A small self-supervised image encoder, trained from scratch: 1.1 epochs.
Rows from block 6 of a small self-supervised image encoder, named by matrix and row number. Rows with one number belong to one channel. Each number is 128 + 32 x the weight over its row's rms, rounded and kept within 0 to 255. All counts start at 0. Numbers have three digits each.
After each channel's rows are labels from the 100 images, of 14976, where the channel reaches its highest value: "peak at" is the part of the image that holds the peak; "responds to" is what is common among them. Only what is clearly more common there than usual is listed. The data: histories of elementary cellular automata, time running down. In brackets: how many of the 100, against the usual share in percent.
# convs1: 3x3 conv (model.blocks.6.convs.1.weight, 96x96x3x3, each kernel summed), inputs 0-95
# convs2: expand pointwise conv (model.blocks.6.convs.2.weight, 384x96x1x1, transposed), outputs 0-76

convs1.17:081129171096105180097124153120163124078173226152124124126136072139119089144145116054150155156128126111070056161137132136124131101144113109152141114119133116097140110124164130208187125094123140129140183131154113116167181162182120167066098124133122130138105144195139062138169144138132137166
convs2.17:164118149205111086114131130122154051120159123119204134160124138177155154140114095147160129104128099237147163058174128135177142096140139134116125109105125118147098136125112131096161162134151168120148184159163123163179116110107226177
peak at: top centre (30 vs 11.1)
responds to: 111 turns on (99 vs 50); 100 turns on (84 vs 50.2); 001 turns on (83 vs 49.9)

convs1.72:155165090131130152108118119105106136217122135130195093120109139074082092104164112140108061131119143139118064151138163128097178104128144080187153109111114165112158168130077161100117165156077117043132137094153137178099128102094135158146108113061118170139098193157149147137143122109148125079
convs2.72:063109146111116101155116142121071089136095123233188164132037129136119092136133133135104100119135153128130145255128129134059130171138141135174141087144159159140137132127126142159112089149152132045116026113173135141121130151097160205
peak at: bottom right (29 vs 11.1); bottom centre (27 vs 11.1)
responds to: 010 turns on (85 vs 50.4); 000 turns on (78 vs 50.1)

convs1.37:103113112095153100103111113154128088085059192100069119124162187142158120110124151072130138118068117151150129094099102173116090089148147146070106095096091170156189137118178148128180113094167112136120124119061093073131110153128070098156087073076126153163101108151159111118106125106113096147
convs2.37:071126128135102202144130139136111119126158128135133128106193122115079098131125116177102134113127135137134177122137132096121121027136141116150144115153143113106132143174138142144111131125206139131164107099133125255148110146172000152
peak at: top centre (30 vs 11.1)
responds to: 000 turns on (100 vs 50.1); 110 turns on (96 vs 50.3); 010 turns on (81 vs 50.4); large cells (71 vs 39.9)

convs1.32:165159098120137122130132123124169141148084099128129079146170164178142111118128096099098106122133140122149114173080117040086135158168162134162068103145128174077093081136100118105116150121148120103095106089046111106114093132098034129073153110058109144118144135088128075185129135094127166133
convs2.32:114126117121135184074094126143146132118147128112041173111229116155100110132125099114079119114129140090130126158148122124129121146129110137172118190125149124157163131165172122134131144141169072145097106115155129204136128104118028062
peak at: top centre (31 vs 11.1)
responds to: 000 turns on (94 vs 50.1)

convs1.49:142145222110153064120142131093108128109145062144130118069091101093029146144116142152168112153137125105091141080128117156163093061079122117138173119146150088146131095163101117164130132109110158172075145095093130123171138164057138189051117120113143118118113106114131162115167130143123127127
convs2.49:163070148124125064149151150135174101067154119091193189144121214110182167118127201164127183143128104106134123062115167138074123129125113158097100123141104178124139140093131142131134156125098111118108139150201108198121113113130130167
peak at: bottom right (27 vs 11.1)
responds to: 111 turns on (98 vs 50); large cells (94 vs 39.9); 011 turns on (87 vs 51.1); 101 turns on (86 vs 49.4)

convs1.94:114135147140104117080135126113125107191085099161098077170124178155200122102105142156127138130132174122127128118121163134136145103191193124138219114115100155130137154082084121059098128132102088107173172091077098131104127142124102124112097118051099119108184123124107093120136106082165161057
convs2.94:162095114140145127095137103127133189125108142078146161115173151118075176124127084138171088127124113038142121027138144137173155175128118141044131200116081149119123110183081110111152143131138124110071103134082112093109125126138152099
peak at: top centre (27 vs 11.1)
responds to: 000 turns on (93 vs 50.1); 110 turns on (79 vs 50.3); 011 turns on (78 vs 51.1); large cells (75 vs 39.9)